config.yaml
arch: "mobilenet_v2"
model: "self-supervised image encoder"
dataset: "patchworks of several textures"
train_examples: 72500
image_size: 32
crop_scale_min: 0.2
horizontal_flip: true
translate: 0.06
color_jitter: 0.4
method: "barlow_twins"
norm: "batchnorm"
activation: "gelu"
depths: [2, 2, 6, 2]
kernel_size: 3
stem: "single"
expansion: 3
widths: [16, 24, 32, 48]
projector_hidden: 1024
projector_out: 512
projector_hidden_layers: 2
init: "torch_default"
residual_init: "zero_last"
optimizer: "adamw"
lr: 0.0023
beta1: 0.9
beta2: 0.999
eps: 1e-06
steps: 16800
batch_size: 256
epochs: 59.3
lr_schedule: "cosine"
final_lr_fraction: 0.1
warmup_steps: 500
weight_decay: 0.04
Rows from block 5 of a small self-supervised image encoder, named by matrix and row number. Rows with one number belong to one channel. Each number is 500 + 40 x the weight over its row's rms, rounded and kept within 0 to 999. All counts start at 0. Numbers have three digits each.
Before each channel's rows are labels from the 100 images, of 14848, where the channel reaches its highest value: "top examples" is what is common among them; "peak on" is the class under the peak. Only what is clearly more common there than usual is listed. The data: patchworks of several textures.
# convs0: expand pointwise conv (model.blocks.5.convs.0.weight, 96x32x1x1), inputs 0-31
# convs1: depthwise 3x3 conv (model.blocks.5.convs.1.weight, 96x1x3x3), a 3x3 kernel
# convs2: project pointwise conv (model.blocks.5.convs.2.weight, 32x96x1x1, transposed), outputs 0-31

top examples: black; plain
peak on: plain
convs0.54:529561516461478461478500559516479507516436507449467462524443534547514505519395508505428444530481
convs1.54:490551487440517445481563481
convs2.54:466479506427545490536517528472529487505427533448562504532592496456471510492462451573473473532469

top examples: white; rays
peak on: rays
convs0.24:500553538495415505549467565484487474543512508468449538484477530554502430402539508502497513548474
convs1.24:487499484496614517484506479
convs2.24:500551494559503437508514500479403506486513531527450551562507499396476496494497485512563447535514

top examples: black; plain
peak on: plain
convs0.78:474498630492476509492525546442484443429500508528487535509475468508501520546578491457508462541521
convs1.78:501519460573522424493527494
convs2.78:477499501509504470591453504492437438519456537484532492527469489495579427491526486410501467471546

top examples: black; plain
peak on: plain
convs0.92:443498592529474484515492521457500459490590478557483534492438434496454488464564505507551502534482
convs1.92:498470519448478599494490507
convs2.92:400487570489536501516488465449538480482452514453499479545470515526499547575521457479417463484513

top examples: black; plain
peak on: plain
convs0.61:540445605498485557464483536440436463472530508489459524474480476495513535466504513410503513542460
convs1.61:527422526464518481505568486
convs2.61:433481509500425495499490460503462570494536529460521451514490511532543431520509500465445535535603

top examples: plain; centre pattern: plain
peak on: plain
convs0.1:546537541493424495456465517531576433490497545506471517537383509533502476511451488510463515521480
convs1.1:504447488458579489486555489
convs2.1:416461464477465465533526438470518558529494522513492442527436553478597504493496537459507456490522

top examples: plain
peak on: plain
convs0.88:478507503540502543570429537565523521521512583492510522478388476506482507496514528444539480542530
convs1.88:511535520550467474520489411
convs2.88:486474495482510440438494529499538578516470547454521489574583493465492508441507546447444518471463

top examples: green; plain
peak on: plain
convs0.35:525459520516526455440428467574527502483463437524500466451453502495424518517478562463480489549549
convs1.35:515598516470473467500460510
convs2.35:507508538477526491574476444502544518574529492449514566599500483516472468496456494465490526422467

top examples: plain
peak on: plain
convs0.6:557479475504513500480499552514579407507483598485482532547435456488515503503527528442526489453518
convs1.6:522559520517406516483499480
convs2.6:526469539503469472540522554490528390498507561489470586493503515460545496513565557448523517525476

top examples: plain; centre pattern: plain
peak on: plain
convs0.28:578494567522510468491451580569460539529508497465464553520482508535540579528468538491536466518504
convs1.28:512553518518405522474514477
convs2.28:499473482588448485486501492515490539531509499472485489476478501538481432482396521539462608462506

top examples: plain; centre pattern: plain
peak on: plain
convs0.50:437471555501452474517469556509510553423484551539502581504461494556556550528511510520515460538468
convs1.50:476443493515435519529565526
convs2.50:475561511548453495488412516485473499577444579504462492500480475477484504510525549447487575482548

top examples: plain
peak on: plain
convs0.9:597467534465457480456483539482513460509491549496450459511397453474487476481495554432497468490505
convs1.9:513586516494432492511461513
convs2.9:573570516549464477535527557447531447515496501458460535469528475472487447479495440423491550499466

top examples: plain; centre pattern: plain
peak on: plain
convs0.34:514527526482376546513520520509585509488497537499478517561444486567503480487489512506440506544445
convs1.34:494489495498415501511583507
convs2.34:603498476526436451498508487505558488505483540480443517494515534584460486467478545534535540434535

top examples: patches: five; cloudy
peak on: cloudy
convs0.29:493484513539558531549508479542531539473478499475555511495468418516519524587510517483604543544475
convs1.29:480452465446553458482454475
convs2.29:511556528563524513437477539508449470580548457543462581490506438513524503449522522452517493505464

top examples: plain; centre pattern: plain
peak on: plain
convs0.15:519497418523438526456536448458542464505505474472520456521503479482456411499537491469469568428477
convs1.15:500477503484387475497485498
convs2.15:468493468449518498515518490490627473445466514464527477474497482507474545475623490462496484512485

top examples: blue; plain
peak on: plain
convs0.63:487538534492534472513389554498518480461460515461445501570470567542492495537506439527535536510459
convs1.63:491589498487466511504430507
convs2.63:470474527507529463501433503469516503529506507373444541467491475476505480510503614517481500508551

top examples: patches: two; plain
peak on: plain
convs0.17:514416570489504470471465501552588514509476551531466524535443510487469523532562515486572454494478
convs1.17:516559516518402519489506493
convs2.17:406550527568455491563502452457531492567531534499501534490540476431489440508538544471487518490500